{
  "dataset": "synthetic speech, music and everyday sounds put through simulated rooms and audio effects",
  "input": "log_mel",
  "arch": "preact_resnet",
  "kernel_size": 3,
  "widths": [80, 128, 240, 416],
  "gradient_centralization": true,
  "steps": 22000
}
Rows from block 7 of a small masked spectrogram model, named by matrix and row number. Rows with one number belong to one channel. Each number is 500 + 25 x the weight over its row's rms, rounded and kept within 0 to 999. All counts start at 0. Numbers have three digits each.
Before each channel's rows are labels from the 100 clips, of 14976, where the channel reaches its highest value: "responds to" is what is common among them. Only what is clearly more common there than usual is listed. The data: synthetic speech, music and everyday sounds put through simulated rooms and audio effects. In brackets: how many of the 100, against the usual share in percent.
# convs0: first 3x3 conv (model.blocks.7.convs.0.weight, 240x240x3x3, each kernel summed), inputs 0-119
# convs1: second 3x3 conv (model.blocks.7.convs.1.weight, 240x240x3x3, transposed, each kernel summed), outputs 0-119

responds to: dry (61 vs 20.4); everyday sound (56 vs 24.8)
convs0.51:518497521544543543545556502507489479465517544551488546491494522479493516489520495519504535529496507519504494502548519514546505506447490545499510504484508517516522492513524508484513514496455501502520484525489512531509532500524522496546501498500498476545483501551542475485489464497544467506526541545503516533505495517507490523494478497515506479471492531506502527
convs1.51:467498526495501520493475516484508518499491511528498502444477516513538432493522473557514485533517528535497451494529517494497459483528451497476509485534439484513468479492518508517495490538441521491522430527512515465473523484518493464510479539472514490498461510476481499501522456479503504465488490494505492498489507508532519486480484502489524478507493496485447510

responds to: dry (48 vs 20.4)
convs0.180:498502502536502536536564488497496510487517537514517536500509521496491488502490501489522502501492519492469489488503497489490521496503475536509492511492514493497493501505525507524503489508492502530496494473495489500481492479506520492534493512478493496505493496593533522492512505480537526484518493537525503490495531509507513514509499504487491478502510482509520496
convs1.180:511497507495499512506473529524493508515524506490512498518486476523504505505512461523479553515500479543555520485514513501520523495470524508532482512499495503532524502511495506518493522496559509479513484526495529542534524522511504514494499500507524501550531525556480517489548473556481523488512523509529501497506491472480472485480466502523541526539505543477465482

responds to: everyday sound (91 vs 24.8)
convs0.72:525479506523531544544506502513514497504512544494511545476518532526470495478501508521530481508517537481496507509516502530508502473519495545517530555468502496466512465505530519489493523529469471509479500528506507518510473495522442506493534497540457487536500513536478494501501535488546508506520557543531452538497522498471503488477529487510494507456477488491470478
convs1.72:545514490490511486512489493480518509550498514456512479529519531487536472499525526460533493480483551480499478451522473496486496501477495506465503484523517519527520472509512480512493482473533482467445451488468505518522460498490513490523566450481486514476524550473506530514471435504501476485515482491533528485491519507422548507506478490522501475540481497499509493

responds to: drums (97 vs 25.1); dry (46 vs 20.4)
convs0.92:511502522516506563563530480526508513504536563502494565502487543512515484507500479510511500505535496499520464463498495501511498505484468565511481513495521510499503505499537495505540506516459497492502502506501517509498531487494523518529486494479522491506507491545517509479507452494566492492532519565505519502484482500505505510475501533507500476480481530502511514
convs1.92:473483464487512510506505536481530503418482508480491494503525522482511508513527545528515544505489488506472574523487483544527503502475462488494528497500479489458507543539471476481457523519482520502483470508530508473594481513512499516508535511544489538498532462478501504504508486501513496492518504490488502558509528525538518524579515495484550512536474501456496479

responds to: wah (33 vs 13.2)
convs0.218:491495505507508573575528506506489505487517574509485574503519548476486489512501498488496515502510517502510506495502497511509498495514489575506492513499489521505509514486510506499477487516512503504514512504474504488498496502506502521525501497503510479512492495563507506488497493490575512514514525575502495502499514503496508508498525517505501499492513492493479497
convs1.218:476489514525491505485447520512494485510442487503523488531528497504490492567480519511456485497524527517532482505508449505552514552500519485481511542472504439499540502480551490452459494499543513501528512478515519455516521478486491507484495491496489500495507525495480501532465484521511486496508488500508529496516474514492472513487506535520496464511531440467508473

responds to: tremolo (91 vs 13); dry (56 vs 20.4); number of effects: 3 or more (32 vs 13.3)
convs0.41:506509508499494563564540487491490517524522564490500564503492527504473495497520451489492511508508513500518500467489507481492515491500489563506494533489514501497510507503526496508521513503479505502497479504489487501496490506491523510547491493548533498509503493554512491489490514491564504489498517564527489505496527495501481494494544491479490516483497493508491501
convs1.41:493508496469527490515503494515512558505505507485524493507515479497480530499488350519482543476507495523485496430465511498510492520530524506522471516485506514525496502491529501493500505471451522544509478508485508478474469512488515517529503509466527495494532490540494500554543531508506505501441514508497484539517537519518471474503522503417515510472492504511553527

responds to: everyday sound (75 vs 24.8); dry (49 vs 20.4)
convs0.129:509500484507507557559513505496505494485551559509507559527513536495518481500489499489500534506501519491475517520509505500479496477464499559528543488475514493472508492499511482485512499509498516477523528507507531518507517503515518494532496470523494493539482515550485480502488531501558509500499535560528504497499512509456524474465516509516520501464491492519480501
convs1.129:548520495513512491507475504493492516534496473475512493550523472477533524499486515499502481490505506554533518504490536515519481538526514512496487501521482530469506503566511516505503509488540470539495526468517527539494507475492485467474463532518515477516524483477526512518510509553500516531536517499507533536537493517515506488482519511487481489564486492482509520

responds to: dry (51 vs 20.4)
convs0.108:502505506497512570570517504505488508498512568485503569491499533500487509504508471505505499503505502499504492504493511524510495484506480569496481496504484492494486519510516503506507509494520498529495533504483482504477491515499527484526500479517521493540507493557519498490478492499570517485522512569521496512498477514498515503489505513504497515487483497498506484
convs1.108:500499491516510492488509498495470492505482484465497521511500462496496517493497542487504481487491509464502510453515510575519522461513517498512528497494490512495545517516478493494505504459500503501485500536509559514530487492458505497531498469501496555520563442499506497480514500521515502570523544522501494477544523480513512511512539487499509465534525495505482484

responds to: dry (60 vs 20.4); speech (57 vs 25.3)
convs0.68:511490489506488428430509516490470481512531430498499428497506495482508527497481473509511517483499489490471504511496477496490506479492519429489506477499492504532511489495509503507511476508496540514456511505502468515514494488491505474521517517515494502493510503443499503481496495494428516507485532429501523503502436523505512505523469504465490518529514498502487493
convs1.68:491489516525509498490519464491507506473512488496518517510413482521466436473516542480510531516464511515516494476522515519529466497510492470498481505504511471422498497465501434514461488507495466466556491496495486459456494512514489498517443495481486513462499483461493526517532501478495503459495459489506469510499543459492508469437514501525472483409450487485513494

responds to: speech (99 vs 25.3); dropouts (40 vs 13)
convs0.17:487492484560514536538536498503484497523542536505480538499513543464491499527467483499535533520496516491534486447493500492502502451489532539537486542481526523527505486475548505525537507500555512520509489535447494499520526535481540518546499477496497503509492485522539528452494473473536501514543518538541472490490510512482524520506457507460462476508487494499504528
convs1.17:494512507527491497524537530498510466492474511500546479500516499529497479517460525502521493513499536477522559481509472510485535541461529490527527513496506487521492431457524543528538498493551471492495546491492529526496493483516485523503460479485490492480484497492435550488502547466484484470566492526532481524480490505433507467509511507466518500502487506505494529

responds to: drums (100 vs 25.1)
convs0.22:481452489502507561566523487516488500488529564510499564486497531505498512516486469507493487518493510486488513486506503517501472513481464564500474509510530543496508494489480507517505498498491500500499496500482500515508519509491510530488518482504505510528521503542497495476501454505564503515535510566503499488511507501509506512489508526490476471477474511499502488
convs1.22:520548492519520494488488501489509498507505495540521503532536537538516524483489507512511503518515480571514519532501519533518495562469480507508469526476486516511513518501507502498504531507506485505559485507537511498532541524521520506486530523553523519512456433495509528465531492509506520492521524495505551488488503499565478517550493487486578515501519505499486506

responds to: band (51 vs 24.8)
convs0.153:505493512511508573575534487500483504485525573504500575487493554501497505498511490462496511494515511518510482502498498484512488490492501574485511507488525519503492511494516502494508523500495510504496487517503490513501505489506501497531489492506504502535500502554519495489495493485576515496513519575526498496497519510499499502481503504504502500488500500500494495
convs1.153:517511539499547506491498512496532466490499502527504516511485499548488518520536538561482523523537485511523517525512490549512510523488512494438492516496517503511555486456482530527514549525454470514524518518517517495519526536497492511517535534523532492524520498499465507527538505531510500493492507529508519491476500495514494507548520504501561517544494501508480502

responds to: band (58 vs 24.8); dry (52 vs 20.4); tremolo (39 vs 13)
convs0.228:518474511476509559560529490508508485526491559498465560516521538477517474495534491500482524503515463519504517505499518496513502468479524560515502495515502529484507494477518481486538494504523481496501490499488516494526514508517535514543498498506525485559479491559536441482496505499560480496496518559524510543495487500502497499503464514490496493489479506494503511
convs1.228:495528501504484529447501533501490511525521479535497502515529497539507509476540483518523519488516501532501500493505532513502513489490539479544521510498499488495446514489522507492514500464551502514517482530522573522537476489526456497489487548464501504500496519496413522440552509508503482511540463479521458539496554496494501483501511493504518522525466509480434510

responds to: wah (82 vs 13.2); everyday sound (51 vs 24.8)
convs0.105:519476505531470513514560543553510485499506515526511514482514515525471472504504526494514534505517514514515431484532512462496506513489520515479551525488537542495509499504519457478540530508517489512399503506467515480511492516490519532538501502515514504510496496514497463469512512490514502499467513515512519519501505553455518522503497496412489483482492512536471505
convs1.105:504473507509512510497500497531495521498495512495491518518487462491488520481496537528505479514493485508458392499504521503516482500480515514478513503508498476502513483505509468503518488468513503483400561503521486422486468456464485502455472499494472482487511499494507494514480493513500501488449506521510482487500461546488485474463483515419512516498503481539540495

responds to: drums (100 vs 25.1); number of effects: 0 (51 vs 25)
convs0.10:509500499517500565566545492500510474511526565499510567515498552493523471503509485502484518510513507535511513484504501512485495502520495567503498515523514486508512503486508482490519505489508496499486494500507502498490517483497504506541512455499478496542496487553503479499494483494567514514501495566527512530487458495487518509470533521498519456468469501501496518
convs1.10:502468488501462507503521527532478481482516502498483495535501488527501443494430494511503531490488543515479487487534538501475485499485548513497503506501499474495519492505508489508508505510531506489502495510468499461464506480495512468456541442526505548487500533505495537480505524479515492488508505507511510472535429500478532493551531485500483516524538459567535504

responds to: everyday sound (61 vs 24.8)
convs0.110:507494506504486567570521506528493509512521568484517569513481540500519493481517496482488512472518520478497494493504515507511488514517483568507497503502525503498513507495504503499488514506500494477508520508503477493511486496498513498532458481525517511520500502560492515490489489507568525490486544570514489513502506491502503500501493493511492474476480485508506488
convs1.110:549561486489506493483496497531474496544500497502501501520541532477507537532530530469493487510499508467522528510504496501505481509576503489483507513436524510457512495490485519510511504511516461519526497501487546505520494473484480521507482513480465549521512513462534500531492531505505493549486498478486450508501496484485515540461453510521532501484492482527486522

responds to: dry (49 vs 20.4)
convs0.229:503492494530535566566528510503492513504511564508492567497495535505495486499518513476511516502497514497498466501504498484520506499505491566499531507476507495469498518498485493510512511510499507523508498513498500489509533490498479517530496514516477481535493486568520504497511500487567510485502517567520507492502519489511496505496511497489462494486504477492486501
convs1.229:505525515494457490486492502503500496534514502487494496481500489560529519527479541476487478526510479502526616533486501481512525544489514477504470519542500530516466485505489508510520515547550500510502456495522465511507491552468494488481525457525565507481509490503498514483528504527489498525517531524495527485524473505502496510499496500505552482535511506486501498

responds to: everyday sound (79 vs 24.8)
convs0.168:467464469517484554555512479497495490490483553528473556502527540500504503490470510477512505487503471499514511464515503490524506508495488558500491535474505491473472525527504483484509508491496468446517503499491473500529509491481507483527501487440467485529483510531496494463488494499555453512523490557527489499491521496467535487486523468498499452500477472499470491
convs1.168:531495503528505489487502535509506502519523495518506500538553555542525540495525512521531495523532518520501521519520510515521532536518533503496508504426533540521504516530526535502541539528503491535538525519447545509537527540515540495518526528541549517512534519492505524459544508478500524530522534505509543524526534521507518527542531499515558512525531491531455525

responds to: everyday sound (98 vs 24.8); dry (53 vs 20.4)
convs0.77:529492495515504567568534517511504474495520569527502568512523546505506502511508502498504528481520529493514495491496512508506521497491490569501497503518501514495509521503498479491485510490497504518495502514491484506514497495510515495504511497490489489530473500557508477474506489507568515501494515569518469514491515508472515532510508499489488501464495499493505487
convs1.77:486538519500479494483521580496540505514495515562516492517540526542529496493491513514502490519499536483533530468526501515521541487472520485503534502485500513514514532523509547517528531532517515509502499512496557543558478526516522506505536507519532542522523513464514552463544503485492526516502496503524509496548505497494527498521509489522578542504521476531485478

responds to: band (70 vs 24.8)
convs0.208:498492486516536562563556485514479519530543561523496562500507543497478481495504467491500539496500501475511498506498502529478504506503491563499526510488485507508534498508504473526505504514492515501507518491486505521493501493478501488533509475520523481520533500559493518490503514492562527531504502563534494511488482488485503485502514512481508510470509498481502502
convs1.208:520470504516496494510505538487520481535502497481495482510529527527487525509546494511485529508478478506512494499481502512499546515507548497532477508506515519474477490460493518471524550521507487541517493495484502500525511551462529492538433529478509498523481501536513472514508511502480491431512555506478507504483513520558514547436514495527527507514483502525491518

responds to: dry (64 vs 20.4)
convs0.198:477486483503492492487488451493473511541528487515482487522544522508509505496511486461511504486501525485491522563504490495491505465494525487513561501467538515520491530501558498477491514473520497519490531495514474511503516521510513515520553466509525501474514541514530489524501460496489504511483520485479483474438490501507543498499480528513491503525523525499506510
convs1.198:493496509498535520512517556488518511502472509487516530484477468487485505494499533537481489477484484450476463505473467505517483481495494532489524484526470507507512488481511479522498471502505478525476534520475493505502472486447498483498529536462487525526468529502497527515506543488492504448506470522502543532514504499480495495498543472467525490479472489509498468

responds to: speech (92 vs 25.3); number of effects: 0 (54 vs 25)
convs0.173:495513516512494577578534493492495511484541577486507578496510540504512496512504482494497506509498507490500493482492503516490492497514485577500509509515491523507510506505502494508489496497500520503481502500488484479509502511505503518524498490523499499532487503564496513499511474491578503490502512578523489498506472507507502496495498508498495511496502509498495495
convs1.173:513477515490463489519526501465450497514509520458513505539537514522566474445531502539493470478511511515467482488529495520541545449516495514482530489525493505480519514525550471480508517546470542499501478478506558502502516542541505498525528511528487568522545515455499501457508489478505501465510552496506514477549522490522484518564515513506543502461540512491544553

responds to: everyday sound (88 vs 24.8)
convs0.69:500499507521483575576544505486498491521529575524495577503511545479478490510513477501504507478506503497497486501496507492498507494482506577489484519505492516498503500501499506503503521502505498506497511484479485507507480502489510508504489502495514493503510503558519484498500492500575508514505497577529493511497521517511508503509490494498515490497496487508481474
convs1.69:544506493531499484475512530503535501536528493513518486539559559539525562519517511528510510530516508523505514538512510506522512516529552490506531500486513546517494513522531545516537545526523516518537506503472554512517533519493529497517537507546546493497529520484519527457535542513500508526526539505510550526532541510502498515557498481534534540522540497510478501